python train.py --encoder_arch="caformer" --train_examples=101725 --encoder_mlp_ratio=2 --encoder_depths=[2, 5, 5] --adamw_lr_other_params=0.0021
Rows from block 3 of the text encoder of a small contrastive image-text model, named by matrix and row number. Rows with one number belong to one neuron. Each number is 128 + 24 x the weight over its row's rms, rounded and kept within 0 to 255. All counts start at 0. Numbers have three digits each. After the name is the row's rms in percent of the matrix's.
After each neuron's rows are labels from the 100 texts, of 14848, where the neuron reaches its highest value: "fires on" is the input token at the peak. Only what is clearly more common there than usual is listed. The data: drawn small creatures on textured ground.
# fc1: MLP up (text_encoder.blocks.3.mlp.fc1.weight, 1024x256), inputs 0-127
# fc2: MLP down (text_encoder.blocks.3.mlp.fc2.weight, 256x1024, transposed), outputs 0-127

fc1.746 085:120121125136089068094138187120114103137138154129156165120129125143108126128159108102122160121099132136114101117124086090156113131133143135167121129161067210131123148179099146153128108127143147094163100150080125129119133135130145124114147102179132128115122080100122107100132191133130160126135130085105136129111097131143131124121116136115133109126121123127148134108103138124118146117107
fc2.746 074:123125118128124139105087148143114149118227128113128134161157131145094126078094128112120201123110127136108098140111135122142131129179173114114128111129128096102128127126139127218131114113139125157097106087109114116126139113125149133118113127144156127140133142129123128145119129166097105169133121067131149140091113157112092085132126125103111149125095145129195136153145151088157140128120
fires on: "a"

fc1.663 121:123128098101152136105111103115132123084120116200124166125150077133092100117131145127115124168093136122128135120100104171160104124155143094126144128135134129123109117107147058112108119085141128139128105165106123125157100128103128143157084148141097120145105149091130142123140129108136070086161128122154115125125131091167126129107133130146114103124121133132137133146122142142092150139127
fc2.663 094:145185134152032118099113094158128126145156103127092123144128142103134130134052114140106194170082144165148157118117126165148154117128106112078129134109164119138079107152168157210093133122147139108114125168105125118118100083121130136133110158125116109144116160125094132137146106128112127130140109128131097112123105115121144165148135129126152118076107113129140150126137102098085131116120
fires on: "e"

fc1.147 087:142134099149145101178128130143142159120115151158120086133118126096142115116111117128098123124128166130139148131113089128112126153135129128138148128074106098094131132139107112143122116099105105126141126120115068160121162116167153129066131093139124120147137120106128155132191131116115134148065047144144122114143134105105138131112122157093101044142135137123089093121124105113108145056104
fc2.147 086:116139127092077118120126119164157119172141159151128124140141107151191145168140138098145168158138141150131090168098126189134163096157101124079138130161184115127115120103169113194118139151109173138127072132134112138112124126137124105125123189112103128110126137114144141126111126152096142144129073173113142121093127137132127127112128143126142127176100132086149127152128162135130128051148
fires on: "k"; "i"

fc1.460 110:122101140126127126114111166092141135095125131120119097161112157139127102103133131144101119141110148145142154145129128110077154139139126114138128122129128109139101172136153128171129085095120088122122138083079148099079153181159131127121130151127124072112111171144130110093143103130076130146145102171097109148124131131141171128108158136129142101112137139180057117140131095137110124139147
fc2.460 100:146136141147088096121140119120128101118097121122115109169115144068098111131125116130129255103123119132149156130131134126102116143110139107133156119098130108168103100116126117153138135090161173119135133108130142143106129112119108132145111117066119170124140120096142126147124115087109129124149164119128113125176112131119126117156153131094093128126128100114141121122165110131126162175123
fires on: "e"

fc1.141 101:137144126131133136132137122106158174159114100128115130152159121152135074099074116168127170150034152130124115136121108128096162120161107099102123139135179137131162117146139113140115138114122114127098125130131139148133124125121110147151131140131113101127146133118129128122148131089088130131123127150088127141081131126140133085136149140137148136128181132109158139126105148120111110103125
fc2.141 095:129232127130157127135114130133130122167125102123120167134124137135149121120077140128096213141030166144097132122150106135134133128148109106084085129132173134127119163133127136135105128112120146121123144151122126114144113105148120128117110128115120101117132120130097138115130115127064129054118114174116117134074146174113131144119150120128189119046114150148202146127146135110112109101119
fires on: "e"

fc1.17 107:180174126118127138103121122060134127132107131163145153131158067123172103125155149141125113148133109136160119104127122187084114073128138153138121125145082125167128112136097144181114097114147138178095097093125122111072159123124148134136124108141129101128119120109126119133110075178153135151128107143128126132099107122088123148110125082149131130118128126127146085126103153082166131112122
fc2.17 125:126156135136090128132130135132169127128087106132124153128153123126130114138128134166117000108127118130142135122116126159136151113128140102097140128129103121127132128116126135215122138123147129123145119126080106128130128126127142105132134128128111119130130160110128131161128119155180150107119106123147116125107138111135108150114135106124128123137148131124255124126124132137141128113129
fires on: "t"

fc1.543 091:119129152127115115131137137100075141141099078134096095109111116142127126091106130139107127128118135162149197122133168143140162105073093142135063128097111148130122118158142116143147113105108112120128097091111146131138134167147124141103105161113128141085152055130100139076075177119122102116153126111094108133130107125089120110148131099096094152098124158118124156118134128100124147152132
fc2.543 090:130122141124032132117121151099127089129043145133128135140126131098142160110114144156096118069142123163093104166110129111106119149085152136163134171138158129094094150121174092196135126077148127135134127133160152127125135086140163164116119112129092138110112124129126123094111129130116127127111125104143137163133120126125129132103158098151152151119129107140168144102096150127118110139128
fires on: "a"

fc1.91 109:148151127118147129102149140126153159136127111157108158146129104153120110105122093151105108175053132138129128115117114157142114119169073061134129129142138140125144101133153107122146129082108132138108123157120063103146100152144137125178104147116115126146136121104109144108145128097097132106110140139095083186091142098162112131108167128129159130091152136101115145165097113097126143121131
fc2.91 094:125247128152106127125113124117132130152127092126125155134124141127150138117080126138090225137046157139118128122147112153146164124148107112079093132132179128123101153139112142117091134110136154130128138155111131125150106109141110133125116131125118116123124133130078152101140110136082133068125100142116084143079149150111141146129133129132177131031112186147165132122127125093093114098090
fires on: "e"

fc1.411 105:127100096129129149057142086063106112138111085105148155135129123095183120123134161075153101154124102125147107119138125109142117126132195111145100128129120096121132137123141147164144082082141079145130099150124139119129140153123126168136118128166094140114188143088138111165122118097111101106133096115133126126134113089121113116106108183121135123135157132136127120118162126129152128111123
fc2.411 087:118102143046128138126127125106127134157133123146113130143141139143134129094138125142136161137162128142145076110078167085107117108125120129154152140148163109101119133119134151151152134095110142141133124130149130128083134125144125141117128123169106113081124129134129118129115149153149128115132064078130128107104139139095109181117128107166100133134133146168101114114143142143064125105116
fires on: "s"; "a"

fc1.175 094:129163106050173115127122132080119152148106139128125124127165128124124135102124093128185107111115178097133150125129126169148115066073096086116110118128110117139121129121080166133155098121162128103176136137129163141145146175181104132129097143100093117126123095133110113106102133155104129126103104159094127107126104106147142112163165139123112140112125131098093136126129129097145128138104
fc2.175 075:143141147118043152116136164122153140124000126113102142129134162107128136158135151125088217104190130119129174138129099107120111135140140120138141133143110137118059130166132084228132128127123137151129131121151139124115124104069130134144156141118100115135133127099120120129127134091150094136117177139140114116174134145132112125114126076108156136126136125130088125117130092098152107107099
fires on: "s"

fc1.134 110:138134133123130120139099120054135175113127147145141120154141108112137120106152121152142110113133124129129128111121093194114111068142139135142078119131096080150079126137153128132148088150180133145137082080122107128092164101128154148128132119145106105101100103112112108123135038199132148161135053131124120128090086132116111130107118103154131124081127133132142103130112124089126127133125
fc2.134 128:117151128135088119133123133121162124130089120138126134122150114146134120141144127160112000123129129124140141113121129153128141112128144107110140127130106128130137128120127126208127124121128125129154115128066125134129125133123131101135141125126101123127131141108108139181128122144179148116129103121139112123104135122145121155099142115123124113131128129129255127117134128142134119096126
fires on: "t"

fc1.759 105:165128090115115110143083115161090124144148132134095102127134122123116118125122118110115113102088103130104126144125109137116127127142115160134117174118040131160145109132116091124133135124117161098093112095108124166130123125169120162139102108160132150097138173120119122064176126104072117134115080094131156082077134137123143115142159143113124149128131159113177132120196132092171131160122
fc2.759 104:128106154123017119164113131116129101120126138141117115111106169108143133160124104152128000136139107119144125106172108124140130166129101139132128161109135132129125178128130116180115123136130125148150127100159145144136139130125108113156154115144109122140125133148113131120137131128122121133178136129130111126145125122147116129110126124117165142135129109131226146122133123102138129135132
fires on: "s"

fc1.224 098:183107113111109112146125149118124162143125102131137121105160116091129107126129176136123093094138112123134146143159124135133100104072159131105116125142111127165160131147149110138095125138168138140137133088096126147091166142129089145114138105115134118121125123127158136181121091190146164154130116103107085153080104135129135132120092121123119143124134118139158108126119121099202120126126
fc2.224 135:119170129134132130145137132121136122129093124129118146135134127136123125148143133145138000116130140127129132123127126145137132114134138114116134127125118132126127130137131127200139130128126121126128134122087120140126132133125142111129126133144127101126131127127128115173129129175155180106116095131133110130121133118105130129130133114125136129145135132133255137108124118131141111095121
fires on: "t"

fc1.503 111:116100145165190140126137157102148129087068128158096118160114135130107084101134068108138099128095116122158136122083118127086142144157107094132129152118111125102122147131144114108159080129133143131152132153123103131141135127130142127122093105128158117094140119081175124112130099156149179081127127135094110126130136158121162087142142125187096172155136155139122128127105129126079088130096
fc2.503 103:102114102076121175151127089125119124126102125106129117117142104108115144124161133192117184087139147106103090203119125061116154116153131153179129129122123131116125152146126099159141173142123123153125116096158152109149168115138130131101122099105131131118134116144165119128111132124117184151128172114137141130079125158155126151102121117170183115166124145158140146120131113129162128159144
fires on: "a"

fc1.570 106:170143129131106125128137142097135163128128137139116125151163114089136115122174177132126113160156121121138135092122115185079124085134147118132121105150069099149125124153112133162119085128130128135103072125126111145080169118122148124168133097128114087109121119118118096130127097188119145167153086143130115162101120128132120129112125107139153110139142144127147126112109154057126126119111
fc2.570 123:113161123141102128131126130131174125127084114147125130128156114125134119151131132157122000112122122127131139116124117148138156119134150104110151128131114120131130135117134133207124126121133128125151118125090119141134121129125159112121136124122109113135132136120123135158129117159181160116125106122132114117097146126133123142107131107126123134143143129123255126127124126130146118118130
fires on: "t"

fc1.259 115:120057131119166097116127145152120139106107142187069118132191064124159129149139100096080132145103134108121128109123146159110126172119130120142143130125125141073148115154125189131090099081097098128129145150143094106089162124137177114146146122142119131102157149148160160129165122139121109104120132126092106120120136105084129133125143111114125111118143134128088101158088163118090102087158
fc2.259 102:134152129114125130146126111164134101108114156156132122129131094136186120188162153000128155153089121153114135138110186160152146131159139129108137135154170129125137154102174112136106115129099125152133098107203106099119116124136140072160131136138122130104099135118135136139129137159107154150139078130138128132147136103126126109136125120105087125129110092113057116131111159086134100076129
fires on: "p"

fc1.457 101:160134113122098134161129089150129147145125172119139125140117131113098125127134126149138117142135137145130101130119129130131163135215103104151167097192159125140176156120138144121103110126138073133128094111139129141150126130112147103152143134117159093121155135138094133106174128145174110128098106170097146138134128085097101125154118138108134147118129084121135110141099145086116115135093
fc2.457 142:127141135143067143155099129131156150169162117139128114128107138128130152117112120198130080143151105089130159135130150128148120133156089103128159169133144169124132125136165133000117147127136107115148127127129123124135136123144120133124130133116149166137147136134143132120131121092098078127120136122137146141126129127140130116136146129128117103119146136135000123128130121107139132142134
fires on: "s"

fc1.72 099:117131171070071115151140102126094141119132128100134108136156152124137122132103146115092157090113104138126113108085138129123156070147114098141094128128093154152128170158165164123142128134110093067128145116110127124147129146113132103100127098139107121096128107128147147145129136181122158143158135137138147141110120154119113124141125116080084157088162129121120106135171097163182133110113
fc2.72 089:150137137097118121100127171143111171116090129132088077139151117137130120190132090125106167093131152143157125117112105109135103122116144121145088152105147173107128142120134108145134102126110103089125124122165120126145143155129091144108149080080159158129101118160090124144126132133145198142150081121132148133128159142120161102129156123141107133069114147119122128136151116171136158132168
fires on: "k"

fc1.164 101:165120106153092082159105120130127113174108115117115133144127124117106091161110146102116085133129078125095068144100091138088167127128097150120122179105061133159126104130142148128123118150130137122129102094098102173127173137151129158127115090140108117102128167133118096101187111107140181159116123113142120133061134113129126163102178145139073177113125144087182131118142135098133128127128
fc2.164 121:117141155143078118158126126102158141128114130141110118128105150115131127133147104125125000136130127108142133117149108126129132156117112120129128145108111122134140132154122138157123121122125114142157110116106131137152148165108128097129153122166117119129129127129114122122129117141117143123166118115118116108131129089136104135112128120127138130137133132123255133119161104126136124114128
fires on: "s"

fc1.505 096:088080131131087145132155080103154147102109135116138096127100136109068123100127127129183160178084128069113119127083131104137124137141087103114135137152144137124093082130148160143147112088172087129128129112087130132133144148111116127133127112155127089081137144158121128126117098129127113094118138163121106129143138136154103149079136135136079107154107165158114135112125138165137179106133
fc2.505 087:143157108150101139139148088130117120114114131122128115160124111111121084076124152102122234084103131137128144121150169169074118142122076126158147092123124114129123127128138133126120119126147158129142113143130134161131129058124151106133122104116128093173136144095158068135108108160110157133126166130095148137121129138185129159117115138132125149149101140115139119132141105107116128136092
fires on: "s"

fc1.337 101:164145097154134128136124119099139131124126079173127162152182077120153076149123136156052171108076160120120136167148136125130149141126144144115115098128111110125138119123102115098146101137128131133098122109123106145134126129153129156128126113110152149122129172127144103131139145168155128143082130130124127137126091190095166158134128108160176138146149128144095147134167090055141129129150
fc2.337 113:115140107168129132124104126132137116136155112123129179128108138100139128129102155128109211116058131142077129166133109147147129110152137132126112159153153124133113151120112131000099154126120149134098124144144138127154121144118130128102099131092129112131159136140106105135124130114122132100142104149101110126092118183113152115112116111167149136035150175142066108127103123116112121158108
fires on: "e"

fc1.752 078:128122149127087142188097150133111124128066114089108111111134136145125150139130125144111181099118143090147146131124100148124139146108142125120109152103153118131152103157118153178126144153094122113129137110121129147145119074118145100083109125097123121123119136130143126127168119173088143132211118150164124126078108112099112128124150127095166102114139140128127130124115088121118191071102
fc2.752 081:139132139132117136128106111148112122101128175141129129130154114150150136187182150116133241157127118133093167123088134142128180111128120133103114144178152137143112127118132128179126101132119139154123105097160164136107127112115163119130114153140130147118123132124115128120127115148095112153144112164139128124127128096165104124132132061125132144145132117137118125154152154135109150046123
fires on: "p"